From a checkpoint of a small self-supervised image encoder: arch caformer.
Rows from block 3, named by matrix and row number. Rows with one number belong to one neuron. Each number is 500 + 40 x the weight over the matrix's rms, rounded and kept within 0 to 999. All counts start at 0. Numbers have three digits each.
# fc1: MLP up (model.blocks.3.mlp.fc1.weight, 512x128), inputs 0-127
# fc2: MLP down (model.blocks.3.mlp.fc2.weight, 128x512, transposed), outputs 0-127
fc1.85:482499463465486436454507528507491538483561476467444476561507453469495477541422495472502519550541505533496510503558473504529523543506495484472514545523452480480481517531476522575493517548422516486427543525494509597518497454507521468505466507527451448458501449494507485513457515480544531484511448526481537520515517537454435499488487566420550526522554498442531458549519458504524534507473
fc1.86:437530497495459582474448495518486590531570451515478488542467522465477606542542483489492435483511512529652521525500518433537461456544463503549490478526527522475367468496492576449588503434510493459528495442492559516545457522441431480496522530489530532525506492512549493441530479508510444618462489502564532452562488504552446506442487488511529443496471477479473448559523467562499564499505
fc1.87:552515560557479521511478510544493542474482511514458551486426444485539539476595503553518471483464561522505533522492553517412529465549501492468433576511487542547440511494548499460482490485501458470511492473474517573450474487469563477462531499503533524526457575480509483562532478512520476487550465462503530519482494490430514557497517454480490505450497570560542482554473493555456488534452
fc1.89:480473472502554468538463452476584494501494529476497486493501383480448526476546531525528527533475531498498528568526477509513489589501480450552512451550558503565556457455513535434459478515523491407482507552605500499525451465413421437493531551495485441472484472529545527566494498484559537484479530497465513493486485471485491483469554498576535525461509481444501469520559495449520475542489
fc1.91:465489541493473483492499503441493497498467550448529540480507545538502481502558485565508536556516525486536513454539548503507456472566502498516462430483520500464484544529460544569474479529513533484479458493488518430451489529489471527521534486463507486469488527518510446487550487495485491554488502473506480489515461499544462545521484441489486468472487525538503493448525403516477507534515
fc1.92:525509467488526521485494508444505467443522467509539476558515585478569460489489495424632447536472475472531601458505558454509592515482455607432528479574391610460489443481514578489469442481486536495496483527436567515491638444436488498578534453476506500605514564473513486493528518392437513515520557499601520570542529478589448540505549542428476468495491347404451438560463427548454480628484
fc1.93:536443528528469485431493448505473460526519457391479429448511434536515482498485463498531416459459500477534499447492558484492532485469487471578583516573567459525508508505493497495554478539482479450533516483441498441493505540460539495493463503523450474582483489519524511512489554438497596490484502493472478484459491556530507459473518476490534539539521485495426396578485476554488483487472
fc1.94:411526551487517431475514479492503516439475462444511541551561558462470559467521511463527508516467524458481480503463566495473491475538533430506464477394581497538471492494549511440494536550440527502445477496499480481549571519467524478514495562568445515409481545507485465537555489456486493505465458473552557517479448502578514522424451551496504524573531518587483564578505493546477448426575
fc1.95:475610508459601502520549545458456399499496443499417410503444475533465524514481491471509493539560495583492498539529472474543389458532485516384591542488532456552545511469505516503517492481460452573541551533581495570437470509559503550477401542467550519539498442500430484577524438541594518568491531521497489480422434463481590495559416484461475529462550477536453493490425459541422451490518
fc1.96:458445584457582432534530528530463463488548517531467486454551490493540515522509524446481541491445514586478464551534460425523426518523485487515484498535474451524499559476543479462522519523539482515523545549539492542422505525484525482546438485530426492494495461449573497483497508421493458524562440483508530482516507548494536533598407552548484513451485536491486570423495402505517473475552
fc1.98:489503471492450481457478511458491486509506487493446509493481447489480523568479541508499500526479509512534561522445473538480510466566521469527452556465450543485555428473517478507484493488498476476485523466528495597519507495443543458489440486556531491482562496490518485524520513485469495500562484457542484516489542501451517501507493517522478505492532504519453474514509467528519554511499
fc1.99:532509516499435502549522448415524527475437546500560486455518609442492551509529443435529577542533520451520470484573463477489525448512539460456548519474490451514478551497499499494524465503508461460558546488453474583468503545491471528509482426528485475539457434501532424434502542498494494487516481533577584484522520550550553539536450475561508495497482473486443478494484464498435469496522
fc1.100:486460496466534523397463501453381519481553621520516580479516494551501479366462597519518526439495569429477474529475592523467445562489450480549509565496536515412510438484474457542550469406471530533471533509451572503565532491422571539495462457504504582509489422403441472583466425555526576427465548579509591492433519466549569480512492473608471511527437534446461486633552426538527560480382
fc1.103:555539442458517366594586433555598563530470495474427484567460594504563454449524509539506466520508519601478460447539465510513444493522472460426614564495472537489432468539460517589422477507584540347559567558515554503473488448560513457518480522485474469596614497588529501452503446490531494603393461544471428486556395594554443537495494580468395507412507579582507500547468540527453409442516
fc1.107:511476531449529498555480457543475528479531547486463516536491468540504474489468399458568501554516506460531508547502523461477523550513525488489532460555443449514451487514474500431507490528472493462543517516544483494533443537460462528509549536515426481514572519501477466477580524478571532564470565500530523481519484483512516450498480529435493532439472419458528541552541460553598606492470
fc1.108:537544488493515522560479473493470491533484471467437549478454510554483533490464486473513517519511452509506553481463468507491543506548533553492488543461482508543492547508533493482497516448481479513456500454466474525437510530455565485566540512477497540536460511505505472469494499470492533492525508558512505519484446514530514512503497553514492532483474556480521483435485512501527486554465
fc1.109:496499474537544498509528471501476529519475520457523469496498469484482525499502543466462548501475533462530497494484535528479521469487506456510528483614489516468505518472524525530490473478515506464508419528498490536534512499477499459474513536503511483417480479487552486488523486587493521465456483492520474497442531530505528517496546536474496470472473463482389534474550487560491518538540
fc1.110:504506450559566535475479527469506526503517533509408498466510483531494567471454494536434506514440423551385550548490538454465460516493488512499532541487549516577437443432557462537451523440537472464557507504473491523466531480529492453497540544581482544536490511507500546451433526447517589462528463539458520592574504509510545510488554526425470499435523547517516492482529539544399509481452
fc1.111:528495544468432538538482502431502481471464471480513487500420468489520483578510481550483552455455546563540470458531495494541557520445491532534572535499524542495564492540489402531482493450518472510430528473502457549554544514501467426483447519525496466495447474511466511460523434532470541544461522567440536472444490510521507449505559500483447496533538458503531499543498454531525446544548
fc1.114:538516462469515467533494470458477552544502507529519516498544556527525467464464542525449556548525551519491533527535425531523447528552455476448506498470449518478496448516464487579517447372517476461455478390476498470497525481597461468507539530517500480443497534436545524442536440501457535498486589542532476527519533494489464378518493533481581536466543598483483557543583482531555490480485
fc1.115:440485475558556511490523479499486484470568465512435562455493474547540508552531565499465467513462499481479387467484558464602467541500393454484488515559521502524443568528498441521473554484447506510474508471455508482482417482469437508491571545523516551457424516534436570511532444532489504487427520471501498480452450441531472456495490516459460422482558498512537489489577588491517509470503
fc1.116:431545552556445430547588545501536460450427602552471479559473495415404543483512533512559511450441497538498489597457442444456530518511510525502536539462513453574466490510494511554478512451509450601531496523473463450549572568519496375582497520541494548417499511532476470478551469505424517472472485565517546586441509512535436466460513548486515508648542464531425558595443499532522406465498
fc1.117:500499511561467519500480529513499460589584489519534473550500537487500454477488434523509476479492520542464564530486495522487589440518468458491500435500510553475487500499451521498463473493530474482528441457554495493524479575475518501558472480480554503461454490474540532522483479564538514491540482524498531500440460522542516490449459489491397485524498480502471490547498505481517489423482
fc1.118:528488535500468546441498520505485539520500454444523494487499504493528515527465500487517501496630427518448459601513464441537505515502481510509479512498510523512459425457487433503478540454416449518467440557519506453414508499483463570477525504527484448451423549524525420522504495548494474504489468489477488475472499456525547529488529529564492480565480501509480499482531476494530497476462
fc1.119:449560523459447491474465515467460517510449555514460514539555489491509485508494528479437507472518463529534519506589541480483497533532511540545562522510466493524457441541463478491510531544466528458475499585399532530514560498477463551523556435505520502499482563454542465458466472539497520494455524491542498550501537556473464457450499480512450503445530472548481461457511428468522508550521
fc1.120:492497538500533480449482474513476518475549483496448546516489548540477569463526440500463459480484512485442575488546510469494476454540526492473500514517508541487564469469443507511520474469431531502461470505538445460483491518557564558545606535539534470438544572485509529539508559447473468503443501521567460516510473453516560565518443550510501504498589559530470484569508478563503470444568
fc1.122:455494475441485508528529493503507464484509408484481463533469522564526533481452486476530477528521479528507482517549548469466503456456512544486505539582463513503454459505506457525444486477472451537546502487521506537483522476406529528562564520478539533544492429528482537472467496487534534571520512477488529548555533559520516534493496464455535490501529456580516480514571490531522474514494
fc1.123:510449498475483520536453441496517529489547522488513469468482420511436499571493515514510552545470518494497482502429529463472436442521553440527520572486519484420518548501508450533504501485492489461523560543515479481492454515520557477528512498500465522493543472559490466485502453526517565510462466533496532514454498518470538549468510484566448548495529501552480501512457516485517515518516
fc1.124:450511514530460557510530549537442496475528540501466469439477484483489476479428530531443538546454483538523513492542548438460568497521491488467521461448491452467553509502479534517540484524465494454473465501522471505518533508467505486521511494473483478485505517514580539445468548512452528495501487491463477524493560503502501551477520526549507542459476512525472479549559453492525470523447
fc1.125:527484496528508459529387522499521466492470474491553543498506491508491455509507455510517503437524536471527502447474514478505464471532492544525517537440498504531536443550516504459482487553466505489562519495530484528511490460496537455524534550522507481555482480565519504489513543573495512490491491558497511445492495516487429467536475497568465505485523491541519530543485514455498479514530
fc1.126:548491511493494456558512540439536486469505457544493514505494436459497546582557470555462441548534522482493539512472490532515566417513525465528527464487483522505426555473460532422484531456498439486457512537538495496477422564508471517565499508477525505516539530566476553474475567484473502478607443464492453526525435469483515512483548464444502499528444459517459481455457513479505532461509
fc1.127:535531421501408412526508463467563518497475496446434495453506477495501558497548529487452463585464501533417534547495474532484521498514497501542441467497516496556452487416516462508528529599570490532473580492529496487551543478525506455464511468504484523460483529528473511511464457444506476488525515518487518450524513434511456549501518570485497529496511532463480497482566442491551391559460
fc1.128:502473504507516508507477511481509534512505495469462496528482598491516518513542477536504548478454497501548468475462425465502495484508493490534524492536460483537494532470527489539477505504530530510491509527453500522478463511522494543505458494566440488473494467542526448468485487487514447444521526504510504460490469533471533492520502483511579520498539506539489528513468494506484489599480
fc1.130:497492488554569523536477471529596431522492497464507397497458460513486464431516434509488459468474486443554469456480533417519459421446543455499547531514470452511483550441483461491560503597462508547508558545534422542488528577536499514487475422560524420477499483513476532486512587486543531493511496517440502459459510527524537551459517443500484504601478466505459502536465498505512542475508
fc1.132:435420529483503551479490540471439464474523517510465487451533466492493536500509525540490550450459539425481480534509574425511549485521512511540483428549463545435507508498513458456546456530472494495540514453483450538529508567485539560480408490505514493430471460473493566578537466542483535436557505442465517487501488486526544449461459496475506531558503520442451478478526473482484590424508
fc1.133:433471477530459543523545577418467542476635536477490507542428425518527476504443454464480455329456414530532477380443559473473539535567423528521497498439402561594558418459553460483488464573541481504495599539536501494516492513439471440503424445567521485518507505489437571618495612554509426496528417491459391458485566496534503515423504557570507458479486522461540497514580535497560529473566
fc1.134:517477472528512466563460539517608358495418459552506473498563589502545453519528566409545508521472545520436502570548467512501597458581505436546518514582511476457489458515487534508435555530454538468352484491501524547406398484429560464449498600469612572466464421489549427430414492468468577541563520552561531431453482481333560438439561524592553555476491582526479508488500475609435544484565
fc1.135:537561477484433488572492507511490481458525496449552529506493458503558456547465522486521459582500527495461460500508528527461434534439521515587506511560463508494492529475532540435496469466510510534493535468495573444583456525476507530543483482535455513535492468492583512490512511494528471490467530471510536471490510505499510476497521489478506479465496467531489421512466499507509562495472
fc1.136:509525513564469447523546512440498450503481508505492530492562579476428442524475504569540450465411493463494472542579468477550432500517459449538511531449465521491567516453496436489449487477482480546496481483511497527528467554509463498484516495505433515517522545534516433443517498569530466459521521523485489455550459481453449494546518529516535492537470519486493502584440429487480534535459
fc1.137:484483456486515435516520487459431492602461494484498530515493494502508516513469500522548541481493531454474547499504521531511508502470507493555489456552556450481486490466472462534538499516529469590542478531497495482519471511497552584501487490476439470528422566447456506513509532484459449503516448429479526481498461548514467473443568519449526440460552530531534478473483488491495485569530
fc1.138:564507483508463456507507510476555464502453501512497450542472511494495475474474465526528533547478516496513470529511502506466527518551560461581399460473484521501483423473482489459519436476478518444489435495547492514474489504505513484510550464510618509474506579523466501480497524469576429491543590446503449491536464451477478536508574495467524492486552471482486480508464488522494497563442
fc1.139:473505504501485495509477432463506481491500443493483502510528534453474510528474504486494533474441497427458541450549438423448495493490459505491461483476473574565516534513481514496553533491486512490448507452499532486541540522525585481544501533437494516507422454503542505518555541447516433529508525482526480452505509540501512458562428492479478464516523533523489488535585502525487496434510
fc1.140:495508483464438544481410502529573511537511474527564489549543446568535470451483501480494485564498529521476470518474538461539500541525533530442529481456485533505512533535460519462481498499437493532558550498485506479493463551528481447518488502438498465508578464505510480521548457520489479570481463579578497512527503528512486458507527521539530526499532492466488511486473476495526465488518
fc1.142:456544468546468491498488422435482507535467506489558490522536531427490438501527543479461528574467457495517499528513439457524518459520552473495525517494485523461462546468499520499489468427518546498551492537538531548535522514500533561539510470473466513482486554480461540531519433550437520485459491494552497477462491456441479517530464490528491433583521523591481542520462525568471531474468
fc1.143:581477440430496466535473501351484530425513562578414466525584560497538447479431581498444567556452529598427530492466367502478457369592543445452586452465597453511460545424554559517487428394493457429552525509429477594507569448624454462513468548488537515460534534477604573545539494440612553451558578510481439499484479471553621420434517509380515580424523488534440578509506390568446595466449
fc1.144:461524501515502493575548507483485463498494511486489528489466527491454513508459485524481516546517462456471537517522479470489487515558576476470459479539490517499510503437496480490481462509465486540513478521481489530530468520517495490540535486472489586536521484534464506535536475514483494502447471495513468481471535494553491516518521511513485507518488505512503506506484494498536448502514
fc1.145:526425524514493490519492502514450513513591462490445469521575525483476494529516459518509517464507486503524452451575523494499437558466521534445520517447558565483543445477544506535532475518518507495475535485503500518477533499441455488451411490501492507492464588482444543583456542488501499536517540503461499475446520512482441529447444562470513531506458535524506516483507478486512539507465
fc1.146:535471494553562486559574434498466451484486477476500452439476540464505431538519448542464430505559498456504499569535502527429453513543452460538497470478470565583458506562462506484486482476508493523514478583554439468502496552464476467519480463494459571527549523438453542456534461557534550454479547395461576527502500514472532470570598552527495451497464509538574468495468488560511527493452
fc1.148:440552534451501487505473522481476557471485481511542492460483439506542479470494508539512504495514514444494484449499467551498524503597495470566497523494478509466469512548451548499499511560509481493476506448526475515476518497490471511483540568544520511468481530511455489497553538543506486518545460492527500525522498514477517515497502524552486487499464489488498480529526509544530503510499
fc1.149:507457393495381481405479571451491502470462533590535527571442514364494586522592530458529578424498513431453487481574507554457505429473531460550638544415444558503520566453522444435467460521453482481408498499541543469454463502426443563430501483445551474533522393538472404521522487505525430464537581523572546622547623531473464523526491553617508466408453508504461570534496431521523409597625
fc1.151:479466470478440534496512454479516528507491511502415457545482492515490519530483475509508475526471542511514494542482515491426546481505463426514533523534493518468461533481522499503538527476491432455503482512544528465516501440493500548555504515538532491543517473496453480505455511535548478476479535534485529446494544520543469494568490577440503506462511485515503505474511494490488495506517
fc1.152:481428495473525491468488511488450503549506467465435525503473481480479538461471414555587523474438533492561488604443528451515461461511505505517416451505533452498529526523465524520469506478527501513499444438449518531520540470523556419498428427463533555489465496488541484526465529506517482473445508491521550484531517538531480518566549522529471419479486497448441560539481491462526538603440
fc1.153:442569506537525524528530512515502467431520480501498504500521515557549551450503435426483422528505487444512558435581536439483550531380499516402502529526476543392488417437515490534461573504575555567494542590492547508518480418426506493553477495537519515588490607395474461500516552489496433490506570499566495519439462482532436492559549517399519512488455386486462603527450377481472508567489
fc2.85:497473502538485517525520446518506528527467447522444522449506557494540520490515591540502427452477505486496491458411481464465468482507524565549496534517516481533531518417499476472524527406511463473538453470545485408484506470509534505486525485463490556545461531523486517489532485522491462517550524499505514507499499442523530521522513450501528511482515492562452518486469488457435518524537
fc2.86:452510476509531514558511465425530508473494471437485510429477454481548538525500538552467563512483494483390487464514524558414482483471520539429492543504523544532632550443471548583498398570441503558501486621517509477434465499562547480475459487420451509405450501459489482490523501415525474466487475502492547540487441436465582509514523513463498532454575543505540539456485454564570461469436
fc2.87:545535519424484519521537422546468536521558522519522465497524549524492482510419533511518464508546456508483464476433402417482521567483499559503531460467513446418552540509504593450500404502486551449512526556541495466535539509488486477496510477520485552434491460497435522464489496461418466506431526475514476517537537504510466531489522573498446513555539486412496502527506476496561447459542
fc2.89:502533490497465557456536548480464497450560520479528554518491621525487480552465458522518464427512493495483439521546468506470509508508486555448512503439474447454502507492507457521493497509455504475490458433428465526483475533542454522549497526463528466495504540463480521461536464483479468523540518478510460533519455498525500531483390499492473526489448481547493504574424518499490560468545
fc2.91:506522501506525503567464493521493478479515426549461451476442563453502505473478515449533468461486570512472529487473492530574532465476510524456521559471512531526524413489493450504524509495469468555568556493503514542476503484487538461485479548519481460499551504480469518559520503475504466460474528533545507517486519488490576482511526525509554518496532566550557476494457577516495492493489
fc2.92:515563511464525500467521487493540478525510544499418510501535421487455515538568493561412537482481531479518502539441504505443433493482544478576500548503487448473498496525522436515489564500486521506556520552508433501553466466556548502454468492483548519439461493476441485493471521538528456427483461559440521519441452489489520462503494468485561536549522587558512509448562551480541467453573
fc2.93:518489482456517468534551502484527467471468456526491501508445543510510481540485470465535540549564483470509533521519463476527481514547509545444409504466482516529498438503460533532520518514559499525473458480451445520519554383504532518437510543463473535456503486529478494477480545595517417498531519533439503507546499471459480537580535485485471508487502571508549534515520502515498494443457
fc2.94:421547469449456556533488532459602439499481598537576422534504510447541441580479504603438579474504543578488432467457479438574538567527404446539553528552456572506501449466527507491495627417575472504524529503511529518469493489533554406575537524478458528517472440509553481536480520561485522489531594544491542605622517494495466492402516533477523494510474480427530427519486491479611416541468
fc2.95:551490496579430470557498502532557478503492483503484468540503569502524462434488469522517523494488468480532556508445514547511506543467514515509453537548482495508514443532449432501471556455492557528477516561481476436534595468392523465534525490450563482439459464480577528422531472509490541498533551419488477535498502507494512501427505513489526507460472554532554548479516436472541491580519
fc2.96:518585455564445545486490447538491548491443537456514524537434475572495510435443460540505494531509489497499528483516511565460545525464467481500509490452520501499500479492498492550460483470483454524535498471506447488504525468522495506465526509466522499433538545484511509547494544549458531446418502524455486528560483466551467461465517396458553416510504475547475458583492513446484514554508
fc2.98:514526488513491568517515471524485507517511542497554513511490510492538514427503474543501478460510461450473483508531505482504518531450469543481506475505532457494471526510475510484517550511547534517487472488518532415522478491558498545502536509459510484502459502563486539473551489517536465482475508518462499486478482490551473521496543503478500494494463438536504487455514520512516465512469
fc2.99:516528479491489540519427501499502531528480527526490445537481479493447496479517472494518476513475518517459497459546563502512530573476501459541466524529541506493522517593540518504470543451444532566520479493450511480512498555535552520525509459490459488472523496533527529546478544529487531470493481486498449615470486542505517494466475489496544479472547541513488509526526435472549481492533
fc2.100:567552471550486422531493523503549486536482518549478515585518454507538405444584476452497493485507501464475508528482510527553537412491579518457506512534461514572478575524575489519509605573522510563418499501467489417430490541493529451491541519485529392521465550570504544432590523474467470513616449525498373508451453439404488537454489520428527485500513451555512557467566555478508506502519
fc2.103:488481475567490547398451532477539465518466510548534568513523392510398538514522459518485511473582520422532514596480544513466556482449489535564452457514489545535513508485536517432567535528490552600452445513445457448469525513415538534526490503502591517463455494549486469495490544541473525480528509472503521527405571383456522538476519451522565502505502399466414513473518486495517592531547
fc2.107:468481453533501544478541476494498532507545516483523503504525431518467584543506521598459505461569478487528557532510435544518476497423515497503506449510527453405439481460517489463526481513547452521498489507504533580534522448502457479500458515464519469523508484479486510500481483441503458510530414453448475440527467473505496542516462454544465430438477545509479418513471517500461509504486
fc2.108:471422522461553525455512518526516538459475445550565468541537434428481504515538519552551498502507478506471459502494511510503484540522503472480510448518499520492494480553471484480512523513578522524535420471534511501540563457513443545454466459451480450458496488448464502519505493552543492474486498444466492487508572520549502531446476479515506442492513478464469518572560479530561544515516
fc2.109:436495468531486512488486503472431536518504436530543481500519584531519454485495503534544504539497383478528520533501509455489475494452532550492536543444454495518529496482456519496477496476424479462522552539462519469552550554469483555525478542510512530482491500525536465477486502504523570454497507488462533562513512473539452545493457449533510456503482525500528428529487496476450554492493
fc2.110:502475538448425402517500458501417564547434485518542453446460535438444486540485556497484477453482484512567448542524437495460485476474482509443498545469486435441510440568507507499529441554505444481540518460472554476494478488536516593465493517512464470466522489539458479519525508523573374551472473549557490445461521503495510482522528456575567535508486493498483465548461446495541501553526
fc2.111:491546451477512553473490436519511534500538452515457527543500601451525498509525467462474488585484478504464509534435465530487500458512536566481470483520514453508446469502589460511491471538425523470520479568539524436506425564451499528499502493501585443472532509530535536504551522474501485507488541501506495523512459529460529548460526534489472522502579483500489554449555503441512499448518
fc2.114:525472543444511478533528469462531462461533444489515517449486475498524621502539470466520446463508479483554465469484571552525533467461579506524496558506502471488492556451541494424503480544484445547493507496469480545502491539474502532479517463467513524545526505528491499511502526465583433566515445504465569481528503538512497544479499471486546505511431469536532520518458541532463483495521
fc2.115:474548524456518441493456482488487506581484504480538458500509490530489484459467438525510474455495531525541562473531484556438457500445603485535452509522520538511523519506488543455512446528504555502517503514497512468571517520528556509521469465461497435504527448446531474439495598485550483521485470502487452545560522570446444543460512478543566494522519475468455469539502430497556483523560
fc2.116:475525493549442530505436412501449514484580446462617502427592432530485451506515513604330555572497516544497482475333514480483513527552423468494418486521534477487573566477525472453508490509548516542535494484529525371457468453556513415499540451476459592503555430484588489591472377450497547381540510353485624431568559458505556548458468526520488522383457487544535437465520477486450469486490
fc2.117:515547502447500534503505522476519576440466487541529495449499474554510518512459572484485520531548502494533470431516480511510440617384562510528484501550538482489560479467465525421487469486504517554467498513475495501503570432501474452458485533545450578525518473528509551463523499491488453512474512462430500483568490466466479534509504466547510477530501456504564495482481500531517484473568
fc2.118:501460491517496552494526455529412454506597601493507476505502489481452529512455594482514486547435497487450545530472510568466483414483505460527462444501469478501459538540470517511482527534468550484540484439450497454532520522567496511562525515497545469493527540498540529480468425533466500537526408483507467501511448489508427480477456465482442466510511483478552528513464507572479460511506
fc2.119:555528504527523479503494480453518453394501489494520479445525544520509532453494557462529504510491492421477461466437554585596516527525588515534461493489529563480474525505544587499546541481482491468503494491556470449476500548444538486495490488468473499517420497510487538483548462490455531485503453519396441535497476516509519524473452502497515513477436522543516508465564497537486503521521
fc2.120:421482518537477538562558511414547409509444476507579388487472505294488468526498500484522531473494446446545470484431436500496489513476512448472487472423502443596414508546553417483500491487507538510476467514460547540451584527492489309377448556504437540538445389494527457480476433514456484462424446449529518465447522559480469426525557430497484429524526482428421546505415524485477570577454
fc2.122:464488482537493478524494507510480532488469557476512490479469444430460507429497527499429494430496474480478511508409460521518491421500450477490471464485511499515502505483512499460474545467527571486493496488454477498508458515565475450455510486537539471420513555502482530503573524558548468457472520543545477424482534397444450483478452497512458504539519476453465530518464493372511486502544
fc2.123:501500480500523487470587556533481506537452496478463537533540535471525511456522477521543463381474417479477538495572479493531577560522488571493464489498453511532439511512509548496479483488476530544510463498493460559521499492528453522492510457473515490489533546444483514531491501511485427469533542534498488552442505472485465431507542506459555467498520556497537531473556498503517488487494
fc2.124:475441456456495448444484525498507510477465503493488477560492483525472543472519536477527473465560481506485521470508505504534469490502493504503509573551527577510443474463481481518446517520538509582515535454532506507516492469512489504536479504536511551510474432551411466548495447523464490542499479453500502455450438462492530439468528477485513489480497544512540526443457542551504566464521
fc2.125:476507544506542503514593476498525517511538546477499500529505533494509497472485572500487448545469449509527442540545463555548476457527490494508499478548476522489488540477524521550505521471520464522480532514432505488501519544495539534476484494439454578433520534530468495521460468426503502484486492482476515496521538534525559521497532535440477490531499541475515510504558503469454549457407
fc2.126:568551528495457509463545449555509525549521607453486516519562562524442431509457526469541464489487584411460423420460523490510493600533492480529472573490514468452438493565524483555480549400430530564445549551507510494541512527482521473424495490513476532485487519503498466483450397510459481402437495487514458515523491488510427447549521575480523489458506564447508528423559493486484429465487
fc2.127:509487399526568598459433493515522510429475511466516470536536530474486457481456456521455550448520453499479483457530443466480579512508462482472490426507517481481471496529450572490452432531490519489497528476453524470567419507481539480540566503496526563472528469483415485543447540498459536535487477482543474507512432404535395509473497469547491543543517473490504522434508555469582512476581
fc2.128:493454564466522560475473491552439463513483474525527512568547424502494465524491489527554549539567494476486506569525547525577527473484516445489498488470543487437508556562506575483556534547495478476546534481558481491492551462509479492517527530399461487533476496489562474489521487538475522553492527463444536527487544500493508546487575539493452485566489541497445472510580495489522526450479
fc2.130:485483544471507476548512546478487528417555492535458500520547497542517540560477530492539481526552533506484508463468516560494517477519524566486438468477507549501488438498503543516532566469480471498476423456485521556506548492506410517546520492460501585546475548495505441530515427493483473493483495501490532516547523492460495550524450545472562486483473561506553492509503538518525460564450
fc2.132:528536457539518480473471486453509526509483537481496489580484449490508536436504474468463465550554538489569520505440506492443509523476462461495541503473540528537493502445483557543532514463544520532429438556496482466495530449477535504511504507492499494516511553545486453404461558505542525485487495534505524513480549458454501571523520475516543465500464386556432488526481538525524524515553
fc2.133:480547516481450520532534488512532485491430490516452466463528489436536588495521543505526505534494497508505578477509486538474577394545588479489455488594520452433437574457504538496503520502537534471511443571471497468471527500505514486457532516498464555469443530451568531486489494533484475532474524486500616521467445463506457518532504497438501554606482435573429456516395498460516500583521
fc2.134:473512540496527518486485587487403547467567498486526547533506468530464510509530507504473568488500424502490501501470517485440415524479488537559524505486457544572435497476549477523544434533502542513580480504525494483566557491558450511569471462533474473516526526489492548534538475526479432536460469480478533564537579581587514510492424509457501463483514439452462508519511526467518462501481
fc2.135:500468510519506527453473505578424438511521548522504450493510457524479409512540443477448510488503487453483525458498467526539491501553486422487456518474470471567507480462557516580415541483559484453540492492562486529475500577535492495466468494515515457497466445505430511461510473471530461496508462494438479503537452485529515500475470530543534506524493582506555475521523476481557496478514
fc2.136:515418536475617506449533482565487566451455564490508438451495500494514592407445509478492493557582488520475496506511576519501536499504545538524560524508525442529497522538551514411441506470500510506467449580503554481509455450448492517488528521529499487505381551445516553445515407466491499540443452443537464567496476397477511456528525516516504546476528472500419607457454507459475523557471
fc2.137:557530559546454522487494533496542549369497462494499452463516543492555483522526511404456477505516498527498460518485428496455520495505481508462564540456464524489497491525493493488547492462454449427486532506462489492476536467470453466511506494501503518532533454552541537495489527492504522485510539570548495472513577429466526518541511466554504519482418519474479497500525506508489528462462
fc2.138:467471476493517521480487461514533512539471514503459558508507443516480476456531510482468464464484519531495495464554505484510472475496486554450523469409479516503481513536447480537499486513517437491444524514509506495567491445510539531492472571460470502468459471484542469493490535530452532472514474461515552527511483502495502543431462483512484517574448480500536508519572455538498542456525
fc2.139:502423503549518498548534563541489499500480510550487425558504515464523507430466459517581542538550498565501493437383515506460456566486514517499510510490484474543473520547454556492501451462524427487466488536506503509501466464519496463467461520586491484541578487525498512551528439513532504434446467472526520564485535496544462487493568483481544470524514510451471481498444555494488564576487
fc2.140:495461526492542501518501471483458505465521548473455463461490531502494542553524535485467469472503419546508528460515433538504523470502411414540472491542553527503563504529506550478536434499520501526500529475564510546482531488593476512520537493579457519509524517446499504485459544470494509446475492522524518462470471490541545513506421478515525453568487537492514520527513532508487581488481
fc2.142:482459534491485503545584561450492503520446502546473559522523471486478507509527496517521484415479501559398571474493576526503515517481461514519514453506538471505507448490467444418595522530528454492455497475431495449418514538523495450487491546516568462528450528548546463529434504441512415519541502573419502519441494523576559494472479510506469503540477528529464485442523443462531484500572
fc2.143:448461559488487506575543546576512456526439409533464506470516509486485513501481491517511462498536486484512482435419614511571543460489497497494490528503516543504523498497529502535489466562561476514491541497518472509498554532437517538464497474531483582497459525463509461577501486512432471542447495516496509440440497433452488534586476475547428552564469463551546397564420573465503508566440
fc2.144:548527500451530497480470501492519504465550456519502498488512528478490533527535462484463525461463514492487498498508543516504510461481473503530465451492527499492487542567482485495485494552511519429469457535445512516474536447488502458495486558521536501494498510442500524465487512461460451454503531548485499527561491491452455466463518462477463489517510489476490496514480462478571522487538
fc2.145:516516481447494561486529529501558457530461509469508491500467500483485380535473574466517461510477482464491544512442492402600502446542500524513471483448499521507481526568501483468553556506500500498410492417519534519516480518445542483536488504475576497491514459517473483437501505507432503458517525472527541572473473592490487503502505503536465514541497474503529510476466545534515410485469
fc2.146:519596591457468532431493631473489510468508512474559524488525453536465455512464465462529541574439573580504469475494481524540579474439504514415486470563539486423557474465541447452603503434526494561551509511535543477460558451570547531456546567519597542445482524513568500491520507511521466551458511546564480491517495465494525522443432591567573515545591478437482481493525531489492429476426
fc2.148:525490500524495485513542464536482525535560492469511451512523536492460468512480521480469492449542498494533493546481473442555515505448509556484500463499508487527553524450491491514476513516495505551532486487485504509531463521536521471483512520482503491521514477468556527524463519502546498460455497522509493504511521501481523555462502489431458525514539611486522542479476502476489501444499
fc2.149:520465487474542510535502461560515471570538440492448499491553505536507468487498527512501496560494529493447558498501559520579487561437506517493420457546525540486456494555423527591497561501492478519497500498467465570514497520499483487521532480490449544478463499481510505432470510503459543464497421418454459446446430525514501507493459529438455515487544464442535427484538555525465569412402
fc2.151:515447544477555493511500518450476503495521524513557486504546414484524463454527465489482532510488529512426518475460495447557504533491502513513488491456473496469536482523463482472479504489508546535572520510503428524439523546498456454429516493457498468458524522499536461503477464515480484489548376499484476572468444513456490541482499432550498457510469478485466526579553539570448554500502
fc2.152:465486466550490561513529526530529517443462422538597477517528465540467460478550466497490507523452513503435502458524501489508486524486401495565582442504499508543482479500514448521507461531488512452508496445513497530416423448494467538548540515522535481549486501484525481486443486547446488468564495522501505469516513459470524498410473468541475527505422527466467486490515478491483508451554
fc2.153:517467500438516488486534560463480439474554531509431463523517430420504522534511494525527505462484418495488526531489402465528435488422572518521522437540504531524488522431530485490509514520477446480519484541460511522476541479440512520495475529469509517528504515424531488522475471514528448496521510513490447424531489493545495491507473569515448500550474497578497439523486596444460499518500